config = dict(
    arch='uvit',
    qk_norm=False,
    weight_decay=0.04,
)
Rows from block 5 of a small class-conditioned image flow-matching model, named by matrix and row number. Rows with one number belong to one neuron. Each number is 128 + 24 x the weight over its row's rms, rounded and kept within 0 to 255. All counts start at 0. After the name is the row's rms in percent of the matrix's.
After each neuron's rows are labels from the 100 images, of 14848 (inputs lightly noised), where the neuron reaches its highest value: "place" is the part of the image that holds the peak. Only what is clearly more common there than usual is listed. The data: rendered scenes of toy objects such as cars, trees, mugs and chairs.
# fc1: MLP up (model.blocks.5.mlp.fc1.weight, 768x192), inputs 0-95
# fc2: MLP down (model.blocks.5.mlp.fc2.weight, 192x768, transposed), outputs 0-95

fc1.242 080 [116 107 114 133 126 150 167 149 122 145 131  97 157 168 158  91 116 117 120  71 155 165 160 121 125 145 162 133  66 133 138 167 134 106 125 135  83 168 107 127 165  93  93 118 123 132 122 147 129 134 105 181 141 148 142 152 101 130  95  97 170 139 108 128 149 136 149 103 146 142 144 143 134 122 110 159 137 128 170 105 128 112 121 125 129 111 110 143  81 158 124 127 140 177 115 125]
fc2.242 061 [153 124 129 148 129 134 116 155 119 135 129 117 151 143 126 181 133 122 101 129 122 156 127 132 135 118 125 120 103 117  74 125 102 143 104 118 132 130 121 108 151 131 163 149  98 167 154 153 114 142 151 116 154 130 128 147 166 150 107 118 134 112 116 117 144 127  80 100 122 126 117 141 128 117 112 102 127 181  84 110 143 168 105 127  72 157 123 138 139 173 127  85 135 140 134 118]
place: top left

fc1.743 105 [123 138 138  96 128 146 112 127 111 150 116 110 122 133 121 128  91 139 132 173 133 131 151  84 145 132 170 159 119 120 106  90 151 123 109 137 156 134  99 112  97 126 121 116  92 129 107  77  72 159 113 117 111 133 124 124 119 153  99 104 140 135 137 101  91 145 145 120 115 130  96 144 120 119 129  83 105 106 102 130  91 127 146 187 153  97  98 169 116 111 134 121 147 145 109 122]
fc2.743 110 [132 119 152 131 131 182 124 156 192 121 142 179 183 115 110 133 143  74 120  91  99 151 120  96  83  92 120 122 125 148 158 116 102 162 150 107 122 120 162 107 106 121 168 104 130  98 117 139 102  79 121 156 111  84 154  95  98 113 104 120 141 134 131 147 160 121 122 127  99 157 121 115 122  96 160 146 144 117 123 135 132 105 137 129 115 144 160 160 138 183 127 147 113 112  99  72]
place: middle right

fc1.42 104 [152 108 185  74 129 155 146 126 127 119 134  98 133  96 113 138 111 170 163 135  99 127  91 100 111 117 133 130 143 101  95 160 102 129  88 127 139 132 122 111 115 100 131 135 150 142 189 103  91  95 128 135  97 124 122 110 113 123 112 115 116 216 137  95 132 112 138 106 118 135 137 133 160 135 151 161 135 142  98 120 157 129 123 135 149 150 174 140 133  98 130 131 134 132 150 132]
fc2.42 108 [144 127 169 111 138  90 152 133 123 158 168 152 148 136  92 147 102 159 152  97 108 136  99  82 124 157 107 128 122 153 128 102 122 143 159 111 143 142 110 139 116 132 136 112  98  99 116 163 135 157 141 138 143  98 125 124 132 155  89 160 105 137 118 128 147 112 145 153  98 162 177 132 165 108 121 166 108 115 163 146 163 107 161 174 131 165 134 166 159  98 102 137  95 163 128 126]
place: bottom right

fc1.16 094 [ 90 122 156 151 149 133 140 145 133  80 169 116  95 100 133 153 120 125 107  91 130 144 128 135 134 133 139 115 172 128 132 169  95 160 121  93 102  87 144  75 144 100  92 138 124 152 156 134 129  81 123 136 130 117 141 156 116 100 140 100 153 185 122 136 102  94 109  78 154 112 158 119 117 133 137 127 105 164 152 102 138 118 108 154 109 178 108 148 114 151 176 137 103 124 154 134]
fc2.16 089 [135 135 136 132 135  64 110 129  55 138 111 117 136 150 143  84  94 171 126 166 106 128  98 120 142 115 116 132 138  98 142 140 116 103 120 122 135 142 115 143 141 152 156 134  88 144 134 113 112 148 128 117 133 169 123 134 109 159 130 151 127 145  84 114 197 131 101 156 102  96 115 167 156 147 110 114 108  89 111 101 133 117 128 110 180 111 108 125 106 110  98 123 121 178 130 158]
place: top left

fc1.190 133 [131 122 132 139 151 143 120 162 164 141 124 107 104 152 169 181 110 110 118 113 133 121 160 171 152 137 141 126 112 157 103 137 132 151  88 104 122 153 107 162 133 116 138 111  90 133 130  70 147  91 100 120 134 165 169 180 123 134 109 148 160 142 149 141 117 152 103 120 173 123 142 121 147 120 112 162 125 127 148 156 117 151 124 136 127 132 101 150 123 139 131 101 140 126  94  74]
fc2.190 145 [158 115  85 104 147 152 123 148 156 128  99 113 112 116 121  95 132 125 144 146 114 139 112 117  96 124 149 124 142 110 147 133 170 117 132 129 120  71 167  73 115  91 154 144 169 119 148 181 121 128 158 113 124 129  96  91 103 136 145 115 110 129 101 129 175 113 151 163  95 125 125 107  64 150 151 103 113 125  91 110 115 108 161 147 134 109 150 105 121 183 134 125 104 172 146 178]
place: middle right

fc1.750 101 [183 131 102  80 140 132 140 118 134 109 134 138  83 150 131  95 132 113 150 129 145 168 158  87 113 119 131  96 133 112 122 145 140 132  68 138 121 131 162 121 160  91 143 108 115 130 131 123 102 106 124 153 106 150 137 160 155 126  99 128 141 123 141 140 147 116 110 112 123 149 156 143 124 172 136 140 138 107  78 151 129  71 117 138 157 100 120 141 128 140 102 189 112 136  82 126]
fc2.750 084 [ 72 108 168 131 109 132 105 165 123 147 128 153 164 129 114 154 170 131 156 102 144  89 113 184 126 133 115 142 131 168 143 125 134 130 131 125 124 121  98 160 121 157  92 148 157 154 147 133 116 159 115 118 151 128 156  90 107 151 128 137 154 116 128 155 113 140 130 142 172 108  91 140 107 109 111 106 131 131 129 125 125 146 136 124 112 166 133 116 168 100 158 118 141 134 170 121]
place: top left

fc1.311 113 [107 120 107 138 141 163 150 118 155 117 109  95 108 124 148 129 171 174 124  90 121 117 140 147 136 134 135 126 127 149 105 109 121 131 155  96 118  93 172 119  99  97 103 123  96 150 127 114 131  97 130 165 126 137 128 195 130 134 108 127 142 103 140 127 109  99 134  80 112 130  86 112 136 172 149 144 111 141 112 121 110  93 135 181 128 194 155 154 166 152 149 139 159 157 180  77]
fc2.311 140 [163 128 134 123 107 101 138 119 105 118 124 124  76 113 132 116 114 132 123 155 113 145 135 115 167 127 137 130 154 127 147 132 114 102  88 177 155 153 107 125 127 156 136 114 163 160 133 133 118 128 112 107 165 122 137 142 102 145 136 143 161 158 104 108 133 151  72 135 155 150 163 141 166 106 106 120 153 133  95 132 138 155 117 113 159  93  82 109 107 107 144 138 105 124  85 121]
place: middle left

fc1.270 084 [127 124  73  97  80 107 109 137 156 125 140 126 140 102 155 104 168 136 129  86 122 167 149 100 101 170 168 167 127 141 122 118 147 159 112  96 112 162 110 106 144 123 110  96 152 114  97 134 111 129 118 125 134 177  95 153 108 147 137 157 129 129 116 182 171 154 126 148 123 147 126 163 127 123  94 154 153 107 187 116 123 176 118 110  91 142  92 160 106 137 124 147 138 137 166 141]
fc2.270 060 [137 122 130 125 158 149 152 135 144  97 124 138 120 143 116 142 117 121 148 146 138  79 155 174 159 109 148  98 143 135 102 176 143 110 185 149 150 120 129 124  93 110 157 168 111 133 130 137 149 166 118 130 115 145 146 140 160 135 104 158 116 119 144  84 142 118 135 104 114 119 127  77 126 124 152  77  81 124 118 136 124 115 123 141 164 123 104 111 127 108 158 128  97 132 121  94]
place: centre

fc1.137 089 [156 113 169 126  93 137 116 125 119 142 101  75 145  87 116 165  89 122 166 149 112 105 121 123 126 107 136 128 139 153 116 110 117 101  85 117 169 104 133 136 110  76 160 126 134 154 157  92 108 117 160 137  77 120 129  89 145 116 113 104 128 135  98 129 144 125 155 119  98 124 141 130 158 159 157 145 131 155 102 111 117 115 122 126 137 154 119 105 128  79 149 159 140 131 168 156]
fc2.137 075 [108 145 134 136 130 112 142 129 125 121 152 137 176  90  98 179 129 114 145  83 121 150 128 139 134  93 135 135 138 142 100  90 150  91 101 123 132 119 125 134 128 101 111  99 132 149 138 135 134  88 168  97 106 104 147 157  94 114 125 139 143 115 122 180 129 157 106 143 136 132 133 138 179 163 111 136 119  74 117 133 122 139 153 139  94 176  77 108  96  95 141 157 152 165 170 157]
place: bottom left

fc1.572 096 [140  80 120 105 134 150 150 126 165 124 113 141 109 144 139 128 142 106 134 164 129 144 125 131 109 163 150 176 145  99 124 124 108  92 133 149 123  68 101 110  93  85 129 160 174 142 160 140 145  98 172 100 173 127 145 127 132 121 121 114 140 125 111 126 105 127 165  95  94 121 104  99  77 173 181 152 121 150 142 105 109  61  88  95 124 139 180  96 121 115 170 108 142 124 103 122]
fc2.572 127 [142 168 169 142 146 135 145 130 101 127 125 166 113 144 132 169 116  94 118 113 115 134 119 160 155 117  99  85  95 120 110 121 143 134  99 110 177 171  99 176 134 120 132 124 107  85 132 157 120  99  80 170 121 125 118 179 156 149 140 113 120 100 165 195  85 132  93 138 158 142 133 122 159 129 104 142 107 149 149 140 138 121 134 100 101 127 119 152 168 142 157 117 130 113  83  95]
place: middle right

fc1.118 111 [135 111 100 114 139 119 130 147 151  86 143 108 124 120 154 142 155 110 113 150 127 131 113 136 146 121 121 136 136 148 108 140 150 137  89 114 121 131  76 114 126 125 102  85 150 144  97 165 103 117 108 105 177  98 136 157 104  83 115  88 129 107 161 129 137 126 154 110 151  98 150 150 171 150 159 104 134 144 126 128 124 119 137 119 137 103 111 108 102 154 169 121 126 152 162 133]
fc2.118 109 [149 155 139 137 104 133 120 140 137 116 110 147 123 128 144  97 109 176 103 121 123 142 129  89 112 147 146 128  93 131 107 146 103 105 147 146  87 111 133 125 125 133 144 119 100 118 174  98 160 153 123 144  97 114 128 137 100 173 117 151 145 141 104 133 155 109 130 127  78  89 100 103 108 110 172 119 115 139 149 150 163  86 130  91 104  95 122 147 160 112 117 134  86 149 100 100]
place: top left

fc1.2 110 [106  99 131 128 128 108  96 142 116 147 124 125 140 129 130 108 155 133 128 104 137  96 108 217  94 140 121 142 118 177 131 103 125 119 143 138 116 129  90 141 152 160 123 153 141 139 102 135 141 141 129 167 176 132 126 116 136 131 160 146 137  93 121 148 128 122 105 117 162 132  47 124 147 128 124 118 132 150 131 112 144 131 150 116 146 137 135 142 173 134 157 108 133 155 130  93]
fc2.2 084 [162 163 118 109 104 137 133 118 149 136 148 146 128 135 129 110 110 116 144 140  94 153 156  77 143 115 141 121 105 145 130 115 141 134 110 107 122 149 151  86 134 133 154 144  75 114 161 130 116  99 132 127 155 128 133 135  90 123 128 128 107 160 102 133 170 125 107 143  76 157 178 125 134 108 137 196 127  96 122  69 141  90 115 131 154 130 138 154  94 133 107 156 135 137 112 108]
place: centre

fc1.169 089 [156 119 144 116 131 123  62 146 122 123 164 110 139  83 118 187 125  79 101 146 149 169 124 154 113 132 134 147 112 130 154 151 148 131 123 141 126 118 147 118 108 149  87 130 104 153 114 123 148 138 122 117 140 131 106 131 112 108 150 141 112 148 185 132 113  97 147 104 102 138 120 143 100 130 119 120  91 137 160  88 118 141 152 120 117 142 108 132 128 156  94 148 137 106 144 122]
fc2.169 061 [ 93 129 125 136 162 102 135 137 133  97 112 166 131 149  97 105 120 126 188  99 119  98 125 143 127 111 123 140 129 134  81 116  91 122 137 139 136 149 110 153 141 106 151 121 118 195 155 124 105 101 117 159 132 111 129 128 132 161  95 109 105 120 103 161 136 136  99 129 139 135 106 115 136 127 124 105 133 141  84 128 145 127 143 172 129 154 146 138 154 108 157 143 112 159 146 183]
place: centre

fc1.133 085 [137 151 107 127 109 154  95 143 155 124 125 108 106 125 154  97 143 123 135  96 142 148 132 126  81 163 115 117 121 109 125 174 129 156  98 106 119 111 134 109 132 102 131 128 122 147 141 116 131  84 110 112 115 144 151 158 111 157 134 100 120 121 134 173 143 112 127 109 124 109  92 129  90 139 167 140 167 142 156 153 106 170 150 126 132 106  95 147 118 149 174 131 111 143  98 129]
fc2.133 071 [103 119 137 142 103 124 157 123 124 116 104  99 123 138 132 178 104 109 140  93 175 129 143 140 141 124 153 122 140 149 100 125 150 123 124 108 127 154 173 168 153 145 124 129 149 140 131 186 164 159 115 133 132 118 145 126 124 133 143 126 130 153 111 106 145 136 144 168 121  99 147 143 118  97 100 139  97  98 137  84 132  76 116 125 145 162 131 133 125 109 155 153 158 117 155 165]
place: middle right

fc1.168 092 [144 130 115 137 124 110 108 173 139  90 154 100 137 161 113  82 161 159 161 149 133 119 106 120 128 115 198 135 102 148 132 149 167 162 146 144 153 134 109 113  97 140 133 146 109 113  77 139 143 127 113  89 128 100 157 115 129 130 107 109 108 109 111 120 114 155 148 138 112 116 118 141 134 107 134 169 131 159 159 150  85 103 144 134 124 132 109 132 108 122 113 120 119 160 132 109]
fc2.168 071 [139 114  86  99 124 138 110  93  99 167 153 146 129 115 132 129 129  91 126  90 101 146 100 119 136 129 105 146 116 129 103  91 129 117  98 132  98 116 108 147 130 152 108  98 123 171 114 152 106 132 132 111 154 146  79 124 160 110 118 155 113 112 128 121 140 107  95 145 140 145 157 141 132 131 143  88 146 115  95 137 143 115 116 153 120 173  91 127 163 153 178 102 128 122 123 143]
place: top left

fc1.574 082 [114  86 149  94 118 155 157 145 139  81  93 107 134 161 155  98 167 130 119 110  89 114 140 151 111 144 138 132 111 101 108 133 137  89 133 129 126 123  84  86 145 108 120 137 124 120 101 124 165 138 142 103 119 110 142 103 115 152 128 100 121 121 121 174 129 116 120 139 147 103 103 119 176 151 111 133 158 122 111 116 116  72 110 134 159 120 135 177 177 159 108 116 137 166 141 126]
fc2.574 067 [154 101 142 143 150 151 140 137 125  98  79 117 158  96 115  79  99 166 166 119 102 110 148 147 150 147 108 132 142 119 122 119 127 108 139 125 143 110 156  90 124 128 137 154 118 144 156 163 130 148 137 123 110  87 170 111 108 139 103 139 129 105 166 132 122 116  97 170 159 115 123 124 143 162 133 127 166 152 117 111 125 106 152 126 143 151 115 138 180  99  81  70 135 182 151 148]
place: middle left

fc1.217 109 [136 171 149 128 117 127 163 141 159  88 148 123  95 164 150 125 133 159 126 111 115  88 125 160 107 101 136 157 112 168  95 165 148 134 163 114 162 109 128  62 171 110 159 119 153 120 118 113 163 141 133  98 121  96 138 114 128 147 173 108 100 142  93 178 135 111 103  80 120 143 134 137 157 180 102 147 136 138  96 154 111 132 128 168 109 114  91 153 184 142 132 115 167 103 138 146]
fc2.217 149 [131  88 129 174 102 139 118 116 109 157 129 137 148 120 147 163 179 158 113 126 123 130 118 129 134 117 108 120 134 100 124 111 104 148 120 149  95 150 114 171 101 147 121 159 102 144 108 120 109 112  98 140 108 161  69 147 113 116  82 143 155 111 137 119 127  83 122 164  90 112 143 121 135 144 160 149 111  99 193  98 129 134 144 147 111 141 115 113  93 144 153 155 110 124 103 126]
place: top left

fc1.159 078 [112 115 194 139  63 129 152 129 138 111 162 107 114 144 142 138 110 131 147 102 145 103 127 130 153 149 127 125 104 118 116 120 146 165  99 193 109 112 144 145 135 143  95 128 111 113 105 128 121 107 153 105 130 133 175 135  88 144  97 138 132 105  91 148 129 165 105 153 132 141 159 137 150 143 107 124 191 117 150 118 116 107 105  97 108 140 127 136 138 168 160  94 130 147 130 111]
fc2.159 071 [191 183 154 122 154 138 128 108 122 129 107  96 119 135  95 162 135 145 114 141 173 172 160  88 132 184  85 123 140 120 112 107 116  96 147 159 153 183 134 114  91 150 138 115 115 135 146 155 168 147 118 155 145 120  92 134 107 123 149  85 107 149 118 103 108 159 141 142 169 158 146 114 164 118 105 166 193 134 117 113 133 141  88 140 113 114 111 118 123 132 145 158 151 122 152 117]
place: middle right

fc1.473 092 [154 100 179 112 135 122 127 142 157 136 119 140 148 119 120 130 118 175 176 132 112  89 138 135 121 120 134 138 144 138 118 144 124 118 106 147 115 154 203 114 115 150 123 129 200 160 153 101 101 113  97 143 162  93 141 120 139 151 106 148 134 111 136 135 115 130 163 138 157 147 170 144 157 119 127 120 142 112 141 108 116 125 120  79 138 196 128 150 124  96 130 174 112 177 146 122]
fc2.473 076 [127 106 194 134 130 138 117 163  96 132 146 148 171 158  98 128  89 139 149 100 108 118 141 143 129 126  95 122 142 176 147 121 113 132 163 155 137 137 105 131 119 137 109 111 124 122 149 150 128 171  97 152 121 129 109  71  69 144 162 120 118 162 122 130  92 144 124 182 112 137 133 156 127 127 127 127 101 103 148 166 116 101 146 136 105 122 146 141 128 108 118 141 134 117 177 144]
place: bottom right

fc1.551 118 [148 153 126 149 154 109  52 138 113 106 134 149 103 136 139 133 114 151 158 112 124 106 107 122 100 130 119 125 140 130 147 133  87 117 173 135 166 105 120 109  96 124 164 116 145 129 165 102  99 175  92 140 130 116 137 112 145 150  89 116 154 176 130  90  67  90 109 122 117 120 158 103 176 136 111 143 127  68 137 174 131  94 145 161 133 107 123 134 119 118 179 153 118 172 143 131]
fc2.551 073 [173 112  87  98  92 156 168 145 102  91 134  91 117 112 139 147 121 122  94 139 124 172 171 161 137 130 143 156 105 132 115 129 165 117  82 192  68 138 118 123 163  87 131 131 112 128 109 160 164  99 122 134 163 145 151 156 134 112 156 119 116  80 137 178 152 141 146  92 113 142 145 112  90 172 133 118 174 116 131  91  80 130 129 126 141 159 102 151 147  84 124 126 122 116 119 122]
place: top centre

fc1.726 109 [121 137 118 127 178 125 124 160 148  95 127  69 124  81 166 104 125  83 110 111 158 136 132 121 154 117 135 158 165 153  94 147 111 119 113 135 115 120 123 125 138 138  69 115 145 127 140 162 125 126 108  94 132 106 113 150  65  75 124 130 130 139 146 149 139 125 130 113 125 161 104 141 142 145 174 109  88 106 113 141  98 121 137  96 100 105 118 130  86 158 129 124 156 156 124 128]
fc2.726 100 [153  90 102  90 102 124 131 115 125 153 114 146 112 126 127 160 113 145 129 119 142  89  95 122 100 112 118 102 104 119 115 109 106 112 143 106 144 148 119 119 128  86 155 100 106 122  76 101 123  98 128 122  86 157 145 164 158 167 151  83 155 134 117  96 131 101 115  94 101 137 152 142 139  90 126 140 131 136 138 156 188  92 158 134 158 150 124 135 111 123  92 118  57 137 121 162]
place: top right

fc1.703 101 [133  75 131 110 115 116 118 138 148 132 119  76  89 110 148 182  74 162 130 174 121 124 118 129 120 130 126 111 143 125 105 114  72 140  72 112 149 124 133  79 126 114 145 107 145 150 118 177  92 100 117 130 146 177 138 118 107 177 107 118 132 134 139 120 168  97  61 117 133 134 133 157 135 117 156 142  81  98 112 137 139 118 162 142 142 128 150 164 152 124 149 134 119 129 125 133]
fc2.703 088 [127 127 129 139 114 118 163 152 117 146 139 152 164 153  99 115  95 139 162 107 131 137 129 159 121 141 157 119 138 146 146 166 132 162 132 106 108 119 145 143 156 160 135 171 125 138 165 130 154 137 145 138 133 105 135  90 135 102 142 151 130 131 135 150 105 169 136 154 124 131 114 120 145 153  92 130 176 109 133 117  96 142 100 159 138 158 130  95 149 123 119 163 168 149 135 123]
place: middle right

fc1.727 085 [144 121 104 114 144 102 129  96 152 117 170 158 148 116 155 138 137  74 123 135 128 107  75 115 124 122 113 133 117 103 131 111 116 133 119 109 150 142  89 109 148 101 117  97 150 111  94 155 129 133 149  68 143 146 103 127 107 139 118 107  83 134 101  96 119 139  95 131 114  91 138 165 120  83 149 147 121 103  91 114  84 129 102 115  65 159  86 185 156 150 149 114 128 123 169 158]
fc2.727 059 [138  94 126 112 140 169 105 183 183 127 146  84 121 153 129 125 111 180 133 109 148 137 153 130 154 113 121 125 143 152 140 164 130 159 101 153 113 120 160 136 131 123 155 158 111 162 112 114 129 127 142 159 123 130 147 118  89 155 128 113 128 123 132 127 131 117 159  96 103 140 121  97 123 138 128 162 142 140 138 127 147 104 154 133 183  95 155 119  98 112 118 157 125 151 103 135]
place: top left

fc1.328 094 [140 115  87  90 126 136 130 102 165 139 144 126 114 110 148 130 109 152 128 130 169 138 124  92 116 161 198  94  78 135 106 147  96 142 120  96 114 133 149 144 130 128 105  87 162 137 104 124 136 113  97 139 210 117 148 175 113 111 113 163 169 134 158 120 123 129 106  95 125 118  91 165 161 153  88 163 147 113 144 165  85 148 114 113 100 140 133 110 142 115 144 136 124 133  94 156]
fc2.328 094 [143 141 161 122 141  97 124 160 114 113 138 114 157 134 128 122 132  92 123 100 126 119 185 171 131 125 100 137 183 154 161 112 134 123 155 120 120 131  61 142 133 126 146 109  95 147 145 110 111 108 120  95 105  96 144  91 105 112 139  99 112 125 119 105 134 144 102 142 128 134 173 138 123 127 155  96 137 130 118 110 136  88 158 140 122 137 101 169 101 162 140 142  86 130 114 120]
place: middle right

fc1.96 080 [131 116 114 116 129  98 131 125 168 120 117 133 127 146 147 141 129 143 145 126 147 132 125 155 151 146 177  98 122 143 107 116 105 129 125 116 100 116 141 122 124 119 116  88 172 117 107 171 112 155 129 139 141 147 136 110  82 193 118 114 172 152 108 125 121  80 116 153 143 106  93 160 127 159 119 110  96 127 144 126 102 149 153 134 106 130 124 163 155  90 150 139 149 150 117 149]
fc2.96 071 [133 151  75 133  90 113  99 128  92 108 110 154 124 131  74 146 118 100 138 158 111 149 102 152 126 133 153 128 113 146 127 146 147 168 145 112 121 123 126 130 132 194 130 130 127 170 175 136 155 141 135 127 117  93 147 126 154 138 133 100 142 157 162 126 129  88 114 173  93 122 117 165 176 154 139 106 113 147 133 114 128 146 127  92 143 119 121  87 142 120 114 139 120 127 130  96]
place: top right

fc1.458 095 [166  81 113  95 114 106 114 117 138 162 104  92 111 167 116 144 128 118 175 149 129 143  82 135 100 115  83 152 158 145 143 142  96 151 130 129 151 141 131 128 129 132 169 131 173 169 138 137 156 140 127 157 166 111 145 103 158 121 132 126 135 141 152 123 122 153  52 120 165  89 114 163 121 130 151 155 164  93 105 104 183 116 114  92 108 134  73 104 110 149 125 128 141 120 137 132]
fc2.458 086 [100 127 169 114 109 135 137 164 135  77 125 126 101 117 170  82  86 165 152  91 160 104 141  83 141 121 149 125 188 127 148 153 134 125 124 147 150 121 148 177  91 148 146 124  95 133  88 161 127 129 153 168 100 131 135 130  97 145 111 114 148 129 111 138  84 102 153 112  90 130 152 113 131 112  82  83 115 113 102 135 123 128 113 140 153 120 151 170 143 151 127 110 100 116 104 105]
place: middle left

fc1.495 085 [145  87 206 116 146 104 162 110 121 167 118 126 131 153 112 131 101 100 132 100 130 113 116 114  83 150  68 143 129 134 129 146 132 148 123 110  85 147  88 138 120 145 168 122 187  93 114 121 146 122 127 137 156 141 162 141  98 157  90 110 133 128 149  81 132 163 135 120 123 136 178 123 125 136 131 105 144  96 128 134 165 122 135 152 105 110  94 179 145 139 135 183 100 113 106 126]
fc2.495 063 [123 159  65 106 116 158 122 119 152 111 145  62 112 101 145 122 162 117 122 156 130 137 109 114 169 114 130 150 147 145 114 111 126 108 122 137 150 125 145 121 134 121 106 137 118 183 159 146 111 123  88 100 114 118 142 166 139 116 171 109 138 147 122 111 139 141 101 117 103 122  97 110 108 110 140 113 126 185 103 124  88 153 106  90 152 155 116 128  94 163 180 161 139 128 126 130]
place: top centre